config.yaml
arch: "convnext"
noise_aug: 0.01
vocab_size: 31
subsampling: 4
width: 512
residual_init: "none"
momentum: 0.95
adamw_lr_other_params: 0.0011
lr_schedule: "cosine_restarts"
final_lr_fraction: 0.01
Rows from block 2 of a small CTC audio transcriber, named by matrix and row number. Rows with one number belong to one neuron. Each number is 128 + 24 x the weight over its row's rms, rounded and kept within 0 to 255. All counts start at 0. Numbers have three digits each.
After each neuron's rows are labels from the 100 clips, of 14976, where the neuron reaches its highest value: "responds to" is what is common among them. Only what is clearly more common there than usual is listed. The data: phrases spoken by 400 fixed synthetic voices. In brackets: how many of the 100.
# fc1: MLP up (model.blocks.2.mlp.fc1.weight, 1536x512), inputs 444-511
# fc2: MLP down (model.blocks.2.mlp.fc2.weight, 512x1536, transposed), outputs 444-511

fc1.40:110116101142093119119093144108119097130129134147158144133159109079123147115127160116116118125137119086112148158118133109129140146112136115086120145142134136174133098095124141166121126161097091125129092116
fc2.40:109121129091161125130106137108164099105136189122168093200154130115155143147136104165160107120120108137119148172090139089133185125119113158127169138080127082133131173149162091144124128147144142122136164146
responds to: /l/ (96); /k/ (90); /i/ (66); text has "cleaned" (50)

fc1.52:157111041113104132168141152117113144099107124134104088113152118097134141139137120152184142107118130126123093131104143129148110130098103139085101105105103105120130153135133104093136122129118097112110117121
fc2.52:119136195140139119140144098113124160099103149092115136112137095118163136108141127129124150109122154078078141170109110133129188104096091098141094145109152136144120067122150131140165118084114109143145105138
responds to: slow speaker (52)

fc1.259:115112124135140115105115116131130133131152115148108067133123095152091087091177117114082100138196166122127129147135100111105137102132148142137197089152092162143107126152120119114134124111134146130086105130
fc2.259:155115140134102148129109125137080122148132150122115155103104114118138126159151164140119105120132129122128105131143123112131081136129115156107126121191117103126110124096124141135147133151152105128131132118
responds to: /tʃ/ (90); /i/ (72); /b/ (63); text has "beach" (51)

fc1.184:125130109127135142137146138128153182139123151168159119134124147098102143133149130123114106118077141084180103107126137128143130116111070086093082169148131122098115096132138092107121131130162163099134065127
fc2.184:116174155148149123104174136131095152119122127143165132153128147103150092124108153150133120115120154134151113090157106148146171169138117144110156144137150104188133086165123122115130149102173163142143093119
responds to: /ə/ (100); /n/ (99); /eɪ/ (65); /ʃ/ (55)

fc1.616:113127104145102087099166139131137099130146128121109154079152122152167125121124082145101157119138083152099091138105113144148107132115107085155143160128125138133086125124122096069146134107147134105116127122
fc2.616:142121100128115131119164147071135118140155137143137102117077123141085129112137116063127125071115147121147099085106118144112137125115154143115121146112104120115116152130133110113155120141136112095095084088
responds to: /f/ (97); /ɪ/ (87); /ʃ/ (85); text has "fish" (76)

fc1.241:098178148138148110134142115115116121136164124107133144151140107125088090157079157086164104148103180097089106105134135128130142141147118113124118168138103148136142194132137164180141103113095138122086123145
fc2.241:153154126126114153136089151141137134118111113177126119135160140113122099092138113112126103121153139142139114103116086126094049091107134143156133125120126123135132129133118143112139137101124152117159163108
responds to: /eɪ/ (59); fast speaker (50)

fc1.47:142137123099179127094162141121144107148097108124146136162101131083092141135144118115171109169119137141126073165151142114137097137104137104130146125113159113139103138159134109164127081116145146130144129136
fc2.47:100099132138121132150159131160091121123146068161110163118111144102136199132134092074124111144104133158119125116095119128110112093107121138141108128160090143148130131100138104167142154150138097104117164119
responds to: /ɪ/ (95); /n/ (94); /d/ (93); /p/ (85)

fc1.73:123155124108140157107153089157130135189100098119167073124108105141109156089113154123136166119109134156115151137115165110148137079124109112164126107083157101099108130132121108142117140116133149127139122146
fc2.73:143110069119142099112146157156136177137141135167109124117140128153143110077119141136129134168116083119097134132085091127142163135127105117125143089143128170133119171141104100164097121164128094123129108135
responds to: /dʒ/ (49)

fc1.516:103183159108153145099153119141115122152126142151145125106132095160142186217112128134146155113123105152098151105144110128083084094145120090100120131184151091151157164099114095137123112140124153126158142139
fc2.516:138088150155171143089100106145150100166100112130113164098120095095123163118116126146102148091131129157127116127102091143113074100166148095066157120145130130121147103126109123144118142178143128136166093114
responds to: /w/ (97); /ɝ/ (84); /ɛ/ (83); /ð/ (75)

fc1.61:116134154139105150138145107130129152123151123122108136107128130154126119133112150115125125117092105150162106173130201146099116174121164114143111132112144055136130133110130152122146118141185100166128123130
fc2.61:150145199070157124133171173161137132121131106174122188148142140115091133151087121149136125130123129105171148157098102158120149100133100173118150160101139157098154085095139143102142155124092111105145121141
responds to: /ə/ (67); /ʌ/ (36); text has "above" (25)

fc1.222:131133138175146117087123073123114093072109128099070118142140112148106180140122135146100125146139153146128111066123142092119122143085153122137174139070147167078119181120107093109137151137134146094117127126
fc2.222:141152107167133179147097140119150166115148135097123150112125163114120097122130130140164081166102102116090129115153092123150110159142101092125136136106110103098111113166133132156124179077085139134105119117
responds to: /w/ (79); /z/ (44)

fc1.397:146097108135126121118161094104089153105086119157178174166130138119138125119164104095114129149157133131152127121125143141104156132139117119144094124136158154132091172161105102109132159112163149161137132165
fc2.397:124154139092135126132095108144157153121125092114160121117154118156123160135143121141123081134150108140098131081123120136133131148136154114117135141107108082153079103150156105103135088098047163171122131115
responds to: /u/ (85); /θ/ (63); text has "threw" (55)

fc1.749:064139135127133115133152138117120196108139084167150132120098112106105143131201106111136132126076107116109123118198174115153132119097138132093157155102111099103117130127141093170098143115143104144107094092
fc2.749:123112180131100108133127146113109129148124123110134106122152156183131141167147134081114125148098187151063146134132147158107148159142163170123132153110124060100118067105116108155132082122126124146120147102
responds to: /ə/ (99); /l/ (96); /ʒ/ (95); /j/ (95)

fc1.687:194124125160154125158163113143148117147114119115165129141126162122113132154138187156093124182145112114161097147074118154153127142178117119123133141105122110121130120119184087135125086107125134162159121131
fc2.687:136125121104122133103165102112120139123120127122115138142157135108126128143171140135116120098117140151159141153104120114139146154118122093119136151125174150140120142174112143154206110140111118126116141105
responds to: /b/ (81); /ɔ/ (76); text has "ball" (35)

fc1.338:126088125101095120118124124161061117098081137145102154150129129175077092135122156111109111122161137098120122172103144153094137112166134134115113156127138066089098122129168105081129133153110174130132148152
fc2.338:159144095125139147081128143104128127119158100114137174150142150104105099144096093078158099099112094108135116168154149139124136144092110126111146105125120113135121126128138123120129141141096136190121150112
responds to: /b/ (99); /ɔ/ (66); text has "bought" (45); /ɔɪ/ (28)

fc1.313:124094117099142132152116095101202149133114172142146116163116097151129102173184127140144103082186147166125112109128107155108096103121133156128129123147133115145131118127177128140103091115126113181144122121
fc2.313:141127141113174117140129114117153122124157152099138102095137160149142112185104108100148154142147142156166128140169113157130105115075181111080185091170125146106129181135109142131093163088152160124134131123
responds to: /æ/ (100); /b/ (100); /k/ (100); /l/ (100)

fc1.454:127132168168098125134091077144122088153166085123092178110160079068126136146149136113113125125176084147115112120150168115118127101125126098126103135089149106158126120165112139121121149138122153087137100127
fc2.454:117126129093143135155106161137124098142081114115094109142067142191115126117130143144126149093148131128121126136164156132141108106086133110166142083132143135109149114091103125179097089144154132119108126143
responds to: /u/ (100); /m/ (88); /v/ (56); text has "moved" (55)

fc1.380:144131159132160108115131161112172147111114166154132138120143120159120126078095107124130121088139119136126108096134152115158128105137145161143141180111110156154135112116094119148173084109152127127101120091
fc2.380:107124140084135104095136142113123175103043160131082164156144155135118088162115164122108138129162140116102175139112176119095120102128130104149157148098108118113099139175116129099121131145114190126123164127
responds to: /ə/ (88); /eɪ/ (71); text has "today" (59); slow speaker (49)

fc1.646:150135148117144111095117151115131106143185114178131173137111079104126148136119149109148119130135142123184133165099139167115109141122085149170142082161117162108108120163097118111168101106097106103124171110
fc2.646:131115099116147085124086151113124154163127088122118126131086148127134081118120077123115154142125115167122103146137115142162131162116145142138126131124126093153107122099155145134125163107117169121138138109
responds to: /k/ (96); fast speaker (46); /ŋ/ (43); /θ/ (38)

fc1.291:145133129195097144088137155141102108143128087114151120147157087180138120123121130191123195116117158174149152094162124142129126143101116103088118120161114099137150167135133115159154105128115174107092132126
fc2.291:129118109126115174096095108178154095121117140135097088099133104123140130126165135149096167133094155132131133097174143131147151132152126108121147112135091087126147156133115187147127120166165102134128143151
responds to: /w/ (100); /ɛ/ (64); /ð/ (40); text has "weather" (30)

fc1.582:167140107143117118178117158126133112152107155080132164104172109114111154121126096184117159131122072163125153135127169189169124134128120118116132140163150142118138120113127120159126195108120132149093137153
fc2.582:048127212121128141132129080146111083108143134099126112168123131122139131100148126121132155139156069111145074129095112140143097030161152141139142125173128118088125108121092141127150132099134129130120120183
responds to: /ʒ/ (98); /l/ (98); /ə/ (97); /j/ (96)

fc1.92:089117129105141134104131127131097102128138156098174151142142082090119156151117135116144086108109206170137091125135138106162091125095088130137144132118078119099148122114180148131154105125084106117105111123
fc2.92:095159102126125100134140109087111155125121160126167141097142168171118134133092152102129110137126106113192114123142101093105079136127077142113158121077109155105106150118173098105140176149112128126165101119
responds to: /l/ (100); /k/ (99); /b/ (78); /æ/ (71)

fc1.599:148142142141143155137114124157169147084132149126132143159132113168129162101136100126126136133128111116147082163147127136100088112125124106076110155122147133104117134109141131161117120119122140146149102145
fc2.599:160135133108133105118141129092144108119104131119167168123113124082108154122170166132112110113172136121141106115101136173121116129157118128114107193102100126095130092149091120136138129194127109104120115138
responds to: /f/ (65); /aʊ/ (47); text has "flower" (38); /θ/ (26)

fc1.698:081114135113118150113120115115104122143117182132097150175107179123115148143146112139130173142130155074140117174104144132143153178088139109120114122114127118173138112141137114150116080134152149153146091103
fc2.698:146108168183143169102133189140137110149121184142178151112153152105116156136162135167129165126147117098123117111148113120163116156161148116159131090115136130160157124107143095101070102154119102156172120148
responds to: reverberation (66); /æ/ (63); child-like voice (53); /ŋ/ (37)

fc1.128:168102133105088116123124098121135118097186115122127093139160100159131165106110135103153141124143124110170148132154107118105079174101127078096138135178130103141086091122119089155052126174108143125134139138
fc2.128:120112077113118099166148088154122110133144102140119127138121108114115107099141115128153140122133135110105122156103130124097144123118125124126099103130105112131130102131087078150175105133136146148105120134
responds to: /ɑ/ (72)

fc1.300:097108079106148132153088151131120138109162155115113130114159098140169136130122120136107123126125089109129124137088153138146128146118152123128153152099127150177122078131083110113109171142142095156106164126
fc2.300:141111117110149134095119098143140122146123153107165107133100149151110117149160078156102111154123130095133149118111129133119114087134137112124119068124120084146155171113111131103119102120115112131120101126
responds to: slow speaker (47); /θ/ (33)

fc1.35:150110097154115124079148119151125118119152106073140109134139088128134119093121145156191169145176127169109129142118104133119096155126191132160146134104153145134133129146121128106133139066124157152143146143
fc2.35:095140126147129125132170145122141121166061139140138111064154108100169110167151112121109102154122123118114133149160116148157105073105116133121094156103130145148117132131133103170142163114120174139163114114
responds to: /ɪ/ (85); /v/ (68); /dʒ/ (60); text has "village" (55)

fc1.268:094136134140073154114124082163119142138120127100110142158158126154062124143112148101110108107135162085129116143098154117122107144126102099222135132166160137145173120165125079107105144156126129130075152103
fc2.268:098146134131113147137105135158182117132140153105112132103164160137132123130103134165126123119105156208139121089153127128119123124131163128058146169147136139112149122111135109117145128156130123100120108147
responds to: /æ/ (84); slow speaker (43); text has "ran" (38)

fc1.228:110137161106124122143107161164094130134099131114097115137140106153123138168087122116113100120127105173111140127159143097172142136065133119097146142092142080114134161114146107142113139126094090142128114093
fc2.228:118161136144152100096134137116126147107142147096124216168155163136130104141156125112157145125135111089142132093151162156162152139127102159152124169108084108143136143075162112132103116104138126121110151137
responds to: /dʒ/ (79); /ɪ/ (79); /v/ (73); text has "village" (67)

fc1.53:128171106115145112091147090116164137130116086137113151119144136136141137115079105116115174122143184119157131130157144161110103115116160140150134127144131176137102154118108095128150115087113151077141106114
fc2.53:149100109086112178137123157099133112106156122091170165115119105130142119134118139095125136143146135101171124114157112127108114042139147113146148110133100134126123124150128128074168135109132165098131102130
responds to: /eɪ/ (100); /d/ (100); /n/ (100); /ɪ/ (99)

fc1.736:091104131123133138146107147110157136151111180111133147161113127133108136150153111092158095148140120147159135102118098115143108141106103145150141112104117131096089083141120113097096156112105130137131100100
fc2.736:113141137099129125151159139136109175121123113172123116176129135124106130091129150099085116142134135162124087156108132133135093121081130127127099089142101152193146156117120147142112119150119083106150098134
responds to: /f/ (63); white noise (38)

fc1.63:111100137133156099161131110125162159182150164093162084150153124106137122119147117129114115157139193129128150096150151107126104158135122124136136188178128101118113115105123157130108139135138089115149158142
fc2.63:122115143181086135138106148119174074151104134121098098123128122102169173133128197116152134128155158123103129125088116145101112131117098086121117167090133108145134094164137098168161124137155133166131102102
responds to: /tʃ/ (38); white noise (31); text has "watched" (26)

fc1.581:143133146134113123133155134146158090144182126178134174108116140135106099084093168154093105126132155110135113124096098090101106128138130104140145163133113144154108102131126115143044158112147145130140106112
fc2.581:125153151115116119095096118121117159104137112102163149147126130147120118126122130103112155140080139139122119096139149152085130120133110150110124163128114142162130135117136116111097119149119145129132117115
responds to: slow speaker (46)

fc1.719:111110124158117133129089083146133130164164145075105111085133130104124165152137115110117136079115108147140133146158176133135150180100136099120094130172116112110082127118124087160082126086146136093159137121
fc2.719:138146134132119098118183160151142142097133170130133139128125083147124110131104106126163124157131128140126122104126125123129143171146112131139155134097136157167134133110148147112069144092168129154132151115
responds to: reverberation (70)

fc1.495:142102158126112111117133131165149141083125135101137121119156132196144113127126066153097106080149168102145151134160161104124104115119136112135179118150110114102167160092144146109160091147132123159119116111
fc2.495:120144116071156125135110116144123107150204232088150140123101148106124149113112155102139103184171110134136115129106129081186105103117139142095127129146108116104130124155176103125104141139155170154147148148
responds to: /eɪ/ (100); /d/ (85); /ɪ/ (77); /p/ (72)

fc1.229:145157148119127128137124139124117111092145130117127164149141142140088133143147140164145103115152106160184134125090114127157092163132123114103122141130098094091128139184127143110103140179093098117171141123
fc2.229:093129149141140158116136154146131158111126118121154133148106144119122117103153066161143120153098108164127091105157116165148110112093149153117126128113126096095100094097101136135167151087120169141105133160
responds to: /w/ (73); text has "warm" (37)

fc1.168:154105121176103149108159199098113106130111078134154150143109146087159116096147081108080125113113146066119126082107126132152138142145111121129105114160154118127120142106168099174110106111126126140119126168
fc2.168:131091121126160143097121090095104109150125052097142122164097161123124110172079078168147129135097096138098073122114145139130108164092104115134134074164099086142121096101132139143127074137090087142111129149
responds to: /u/ (68)

fc1.20:145162144135110115109120145124139134110101144130097142131154112124128134104100102098106099136125120151144134100144112133161134141158146127114151118108116113123128113082156146154130055150156140145126119082
fc2.20:103120127112134135116127106131131060097158086119177124130126128100138140148123170140144115140123138131103126097117119139096134157124122157124110128138185131099182132138117117125159059155175131171125122180
responds to: /tʃ/ (54); /dʒ/ (43)

fc1.23:140126132141155159125172113094139125125178146127166160144103168117099112169126115142134115148147134115135091118138132104130147112125108164097119191100161181147066117140078132166123139148113118127122150100
fc2.23:152149150162102139104146098109132110151095090095122159089173110071143142133131163157111079129163126125176088148108164084119131102141143130118119146162131140090099154128135117119093178114074123117121124131
responds to: slow speaker (67)

fc1.664:090159147131116083136123114152130123183106101125067149122122123120106130134162120137134102137132143115149100130151130175118181096114121135143136150103141135095104108136171109130077188106150152153136118131
fc2.664:106083104119113112140092143163153169117108171130122148120125130158129147130080135114162102116094120134138125176153130181156158113124134111124116120137131122106097161084142100128106123107146122128137126104
responds to: /æ/ (100); /ə/ (100); /p/ (100); /l/ (100)

fc1.158:151140156099102135166137094121124143125105090131154113134145117060117177088128095102125090119194121106120152137130102082113127112123124116130102120125126162146141185113094124100171149154148133141124132145
fc2.158:131157102143111148152102132104105098132135105119136120133147098088114092178149186155147161157140145130117143115129117137146136114154128080144130143163176128134141122126138131130154123092156096136112088130
responds to: /tʃ/ (100); /i/ (100); /ɝ/ (98); text has "teacher" (96)

fc1.115:150163098155132111106119120152109156112152087106127081097137063106129104130096111094128143131114115078153135113104148152179146098154086156141110139116146118134187173149167104092135210088163152128124109108
fc2.115:115094078119118140116124083101133121147136109130143074131111162191114118104115111136163098111115115155149106113129158178139153142087155108126146122111137145143066138099110128128162108137171131139136126118
responds to: /dʒ/ (95); /ɪ/ (89); text has "orange" (42); text has "village" (27)

fc1.182:142132113123149103139133151131135129166136147121112131145122096117167112167097102138142093131130131108093142098084099102163108100144116140114117098103075134148138119144134129128113109081168089137145144099
fc2.182:142106156157101157126140133125141140123126107084129159094139146081133124129138092164137143105136135105156110140121068103111115112116149112142136109116109120174155134098125171084185114149091104144139117131
responds to: /ə/ (70); fast speaker (56); /ð/ (36); /g/ (35)

fc1.696:106144104115113149116183152169130143119114084123137105117129095106142093132121125137096139156146102113122153084092120108135113138109115142131126129135151143095103105141134159115112111083105143127124148159
fc2.696:114143133123124158125089157164094131124131129134143155113130136152139173111133068210088165208103130115182160080121131144088117112108119174131155092108137156135125147153115078143101152091090135118120108157
responds to: slow speaker (48); /ʌ/ (33)

fc1.340:118109128148113140153099160106153131113122131143086120098118120138127178142132125115101107133106145150122112099109110155160126133108111155169090153147116210097127108136130185146109145130155135165124083132
fc2.340:143140088153144110110112164110136133095112073139177122124152130111156116122102077125111076072149101116132138128161165161119133168124099110119120126135115131101095106123095127139130132131122143165143093125
responds to: /s/ (80); /ə/ (62); /ɛ/ (61); /v/ (54)

fc1.498:111132127158127126144114113142145118119069138122070133108078155154164135123126105151129108100116131135157101128115159159110099092110106116111151115107114122096098135106112129127122143143113112096119126113
fc2.498:155093120127093095105159123154146141132114136114157131112173098074175111080124165152106147121084125105106116120123136123096114163105149129138135142147109106142114100121154146140156147130131129117143146152
responds to: /f/ (89); /ɔ/ (71); text has "forest" (25)

fc1.34:124137125113114130150085148132124148093138135107132169119169132143159129123128125118156132163097130139076151130086078132134121132152146137154135116100169120139083112131156170130107178093097132089162117135
fc2.34:143125129138163090083121155121102120141156142115136149148150117125139117092101083134161146128148115127121116136117117110147148144157095136119176111135151135071171157131129134129129154133147106106126090138
responds to: /k/ (84); /u/ (44); text has "cold" (38); text has "school" (33)

fc1.389:130128103183137136121182119129113129143141115103151154119087110094160156139147105094146162108095138119112104133142137121141080098091118145099102133114117094135144157147125095121131139109147141117128136147
fc2.389:136146068098087114126119116116114117128134133101118144126139123131093120060144143137112107138098127116113108160122137134166102123147186148133123129139109128113125125115168099118111106108117127142096105115
responds to: reverberation (66)

fc1.428:129168132151154117113106118117111144139109120140159155120152079134139131144167137180130141153114117130112136148133104114146117154098139100103103107120131165141121115155129130143112140128099122104143115127
fc2.428:141152148129051118115146140138132080160118167185115127112116122139114119077086164127122118111065106169132140096124160057110132101112117142121128104129110099116118133132213141143117145164122112117131133154
responds to: /ʒ/ (100); /j/ (100); /u/ (100); /ə/ (100)

fc1.341:152151161144104110099098086142128147116130162139132096136141142183144163114098166136130124105101115117105124105170147104120129083123129109170146122095107145105074110145141096112122129106140146132184138129
fc2.341:128143117133111101186123144127103134147098162151149154148155102132099114131171084088110130114135123132110151148092136122121145123154129136144101100163107123112127132077145118177101143110118144099119101143
responds to: reverberation (86); /k/ (75); /g/ (45)

fc1.609:099104132107131148112114113144138138149130102110124116186108130142135172131144108073114170151108107140110111093141122098161168116110103116141183068112102134076171141108125138093117086102106102127124116127
fc2.609:139117168138120138100129134176153103113142141145091159140136095124099167130162167107111137147150130164121147143137146129125106104073086151113080156166157154167123113093143123121123079153090174133120096116
responds to: /eɪ/ (82); /w/ (57); text has "waits" (41)

fc1.491:107123114149135118126115099126084165167110113099193171183097152154140118115113108139104116143112083136125113104131116127124140123091100120106129133146136097104120138140177137125174108085149109146093095120
fc2.491:154105131127110104122159156109090136139141160119126126144146124102131126121153117145115165155199123130114134127103130130145120152109141148147113132167105118101105093090113089126151141095197117132121146136
responds to: /æ/ (63); /ŋ/ (57); text has "sang" (30)

fc1.756:088117173148130131146125167112155127151158124142121177146127098123179117124137178137166122145132150115144144138105154123137129142126107121153122105111122120150125133139124121129123138145138170118158141091
fc2.756:123152177166077159136179155126080118197118109145111149128080129124097079093135075156153134153142113065125113095112179123100091110138113139150138100151165093160145121135109157146119148077128118145163155145
responds to: /k/ (88); reverberation (84); /ɑ/ (77); /m/ (68)

fc1.119:123112125186155118137123148126120124189072155100088106136093106148154100082128134127155134148100123133119110097120111139127174131092124163103159120124082158135123111092131118106165096127112126159124142110
fc2.119:111164147136115103107124115114118126139104104171107097129168137143117117139147149130102139117151114115131093122136078135114090166080113123153131138113093137144111119114132153107149083132115110099140147127
responds to: reverberation (91); /ɝ/ (72); child-like voice (52)

fc1.392:105130160108096076142091137128109165155137166087155100143098109166152129169126151132115119104189100156112146085140195109188164137169058101146144112148120150095139141116111136153128094132130145124109162167
fc2.392:114147099100166107120143133097150091139133130125147123169147173111101131064147065146132119145129081176118129163149124148148145130116104157177121127163144157128148088148127123102110120142121145151108132116
responds to: /eɪ/ (80)

fc1.487:113184080124130092147170130149074099129101133123140130111101093094152122158163119117155162116175131130109122153149137148121101107124134094152129104160142129143084147121159111159124175122121127143103099143
fc2.487:123122135115138123134138173095151091133155166140151171162128109111119114117105127064178112118113126111145110097122148096143121056082090097157152131114126124107130156118112149159141149148160130128106148139
responds to: /ɪ/ (100); /eɪ/ (64); text has "painted" (56); /z/ (53)

fc1.316:110143125148122122108121119128157098165114168099079103130128112134148131131094145104120115126162105160099155087154178105099114148111119131065154144122169169111130171098130111128127092148101107134127171132
fc2.316:108155118143142136140154093157151154137134118079185132077125143104116126112108099109133132140121094082128123085130087110122107115182123143083162173174123129131130103108159133148122162099109140187126130141
responds to: /w/ (87); fast speaker (47)

fc1.562:101146155180109105083118129096162140121155109089151172131111135164137067119137132095181101124147107109140087158168126114103136124111114129092154129142130120122149134150125135111130176147121144121084193129
fc2.562:122112167117179116132125142160137130127110139118104146112125110126132147128149145120133134116147079132124097138115102157099147098088161105087129140124146158157160139102127127136109111082140109133122088078
responds to: /tʃ/ (100); /ɝ/ (100); /s/ (100); text has "search" (100)

fc1.127:145155128090099145159092131152140131148107109119174126142115135126155120111126122154126138125097103114126111133091149123121132114132157110114187099093157100104127126135144131139124122171101110144090128135
fc2.127:139106153117133158085155101147100138163186100114134140103096165158154104129130139118092107139140154136111168164115132129136132125125133114122075136123164117127149111111146166143109114174142160086129155109
responds to: /eɪ/ (100); /ə/ (70); /b/ (69); text has "table" (52)

fc1.468:132139126144171087154167152116086153163129130069142114174157098111081132107114163143145132082205151106116102158118120140096123153139127131132174136142095077158151087144148109093152143133149101139103194113
fc2.468:113157177121121125116137120116128138095163088133126173124134131117092132140195148132092104125126153139166131161112108139110125086137102082155149140128102174099136076070150132134114108111134104139124125111
responds to: /f/ (73); /u/ (45); /v/ (45); text has "moved" (34)

fc1.278:099202090128146132124093126134076134097151140149127126088145130096140106094090119098148104131138156166138144163146145127108139137105174119145159118136112117141150123113136088104129126117167098119093169140
fc2.278:139162069103095125119170110124122091104138125128125145122156095107149113099146129107185123120121187094130131143123130129140139116110123146179158142155168113105108149121118153138130149141132118161087114150
responds to: /ɑ/ (94); /d/ (91); /p/ (84); text has "dropped" (77)

fc1.321:102162119138135161144101155135175177155125128109140126102136114138103135118167126122123165094106141123131097081136125118138112177099112146134143121155096122097135104162116144163107163160104149161114166078
fc2.321:137142113144123136164112137131100092136123151165126164113145099133137119149091115095122125130115143143137117106075128145117120123150107105122156120130094145112111118121149143134134152123146101154154140133
responds to: /s/ (95); /l/ (95); /oʊ/ (92); /i/ (90)

fc1.732:146117129185154133174153112138077138165090150146094146107126117135116141113133109158075167119130123150140105156142099071119126145111113131093103160124175141139113101168153107173141137116114154181144129153
fc2.732:130129108102134059122129120175144124139152086089106069127130115143080155164138150067167132152111150162086147124125136133154109149140153133119107132150114136161125110167131140127119159131109141120142153125
responds to: /k/ (91); /j/ (32); text has "music" (27)

fc1.153:125154136070121096141125135126123167091108085135142130184116114130144099131135154139160117091127139121122128150107139127113134085141155110104160062106153148115124161125157123087124082123136168138181125098
fc2.153:101134117134085116128112130136111128123157120127134106153153139107131123158104087085101148139133129159178105141109114077140145115143135129087140098114145133072103114143164148148120179123058090141153135154
responds to: /b/ (97); fast speaker (45); /g/ (37); /ɔɪ/ (30)

fc1.121:136132118133130133128116150146105108137133149088135132138132057149130110127143172082113187111172140169153135137120128111106129121092146132128133150134099107125117148161120122114125130141124093081119145142
fc2.121:110108123123112114141128135119090138103144119141121134097137127114192115126145122102163136136150128118149094139213094099083065147137124118131152110119124100163125158121118127135130094145082129126127149116
responds to: /k/ (84); /ɑ/ (82); /b/ (61); text has "clock" (53)

fc1.199:199157112129115117100089125129161153137129126120118139134152113196116162105101136112102155138078162120123109162168129166119113101098137081109125113145098163134180150110152130092170142142165153136155129109
fc2.199:141152123121103109102123136130082100134119131154157138155157152141096129120131129136112208119070146145141165128114102116112123152145170129130071165138143171129091107168141157143096129126128088123113120155
responds to: /s/ (100); /ɝ/ (91); /ɪ/ (85); text has "sister" (76)

fc1.279:118139126137133117178110096148158139124132137150107114128113104159105136184129131097115137092114091099117118156080101133125129103141152119130101125130154149171160144161107155127115127136136090115132153096
fc2.279:133105162133126129150148155110140129111154122113071156134127156123128144158103107145156134101155139127149116124136118200151119134131171141120091149148145145101155104123125124086117144172110154070155117154
responds to: /ə/ (91); /ɛ/ (67); /g/ (53); /ʌ/ (49)

fc1.283:147156112173109115113122111146121108158117097089121171103140146186176110114125178108095153120100193154121100091145097137099169110128129169172114140117133110096179139115111130174150093149143150158188150147
fc2.283:128113107133163113111168145149155155108150172130128137156135149118168139122160135161120161139131142117092124096151116126168130140114141159178113147115121107140133131132133098111136128117118094152110087150
responds to: /w/ (100); /s/ (98); /ɝ/ (87); /k/ (86)

fc1.129:106124150140127128142114121178115132119105114170148184105157105122110133153136111103155135152101145096176141107130127158188150139142122120126130120124145117190126168142183145107140143159119166127106149134
fc2.129:132138096090090145140122085146126159148077111128131168131157105119099124104126119122110172098124091098124172163156150121108133088148107142115129097131144103108058106128167132128122123159122085146113111097
responds to: /tʃ/ (40); text has "watched" (34); white noise (32)

fc1.152:077091126130108134117112133127141101119106153103104146174138132075125104140113162124160164137107130149137111128091152150121147134105115131140095174127138157168143159114162140115121115128140143106166094132
fc2.152:151143056126085124117128122132130117122139153116130126128128091117138157102161117138108138126102125137120156140128120164079146123165147130102141114135119125156167116124130128127106125165116138167147141106
responds to: /dʒ/ (100); /v/ (100); /ɪ/ (100); /l/ (100)

fc1.97:104140107120149123109107134162170096194128143143138109139113142140138111145118132175165148102147130120117118178156127126119128189121136131107167129083164137148106113170092137128123132119140133108119128104
fc2.97:140134155150097111112128131144124181122137113133098136155119150089100113150126178089111154166126142104121125145079178111154111092126124132108141149103157096118130124230093109141134118135115119128082133130
responds to: /eɪ/ (100); /t/ (100); /d/ (99); /ə/ (98)

fc1.407:137130101126128122129111068162115103132130166147151127116164114110107101130106151138073161150132124176158067128124082154134063116112116124142126133141107152150096102075157075142098111115088173084117158113
fc2.407:135129131098113100129117140149096108118096121145149177118084123152123139130077048096099118122158102138112136141101147095173114124153126129131135134175105129131111116113154113122086171136062109136140129136
responds to: /k/ (93); slow speaker (52); text has "quiet" (41)

fc1.755:189118092100133131084113139160119113139113128096108120144117096127103120138134131166108147139088096160156138093140119118169123138155109096108111092150119149124112087145105128165142167110138096134109136101
fc2.755:149133128140121162123132109173105079169104146157077145128115130137144106140151127110103139115111065121145134125111121134122104090123142176114153091183128133116118171137114139125105175159118153120134146172
responds to: /ʒ/ (100); /j/ (100); /u/ (100); /ə/ (100)

fc1.88:090118153140121130101125137139144120122144102141125107145120157156109085128113111123095119158086121137105084138102135126139133083116180098116090120149158112111131110120107128118133122137114143142128124109
fc2.88:114162089117124121148132111137114172141156148147133119128124140120153127118159129151117160140147115146147083156140097119141138112139163158101165100135097102105129127156147146076149158133169114105114112141
responds to: reverberation (95); /ɪ/ (73); /ɛ/ (63); /dʒ/ (30)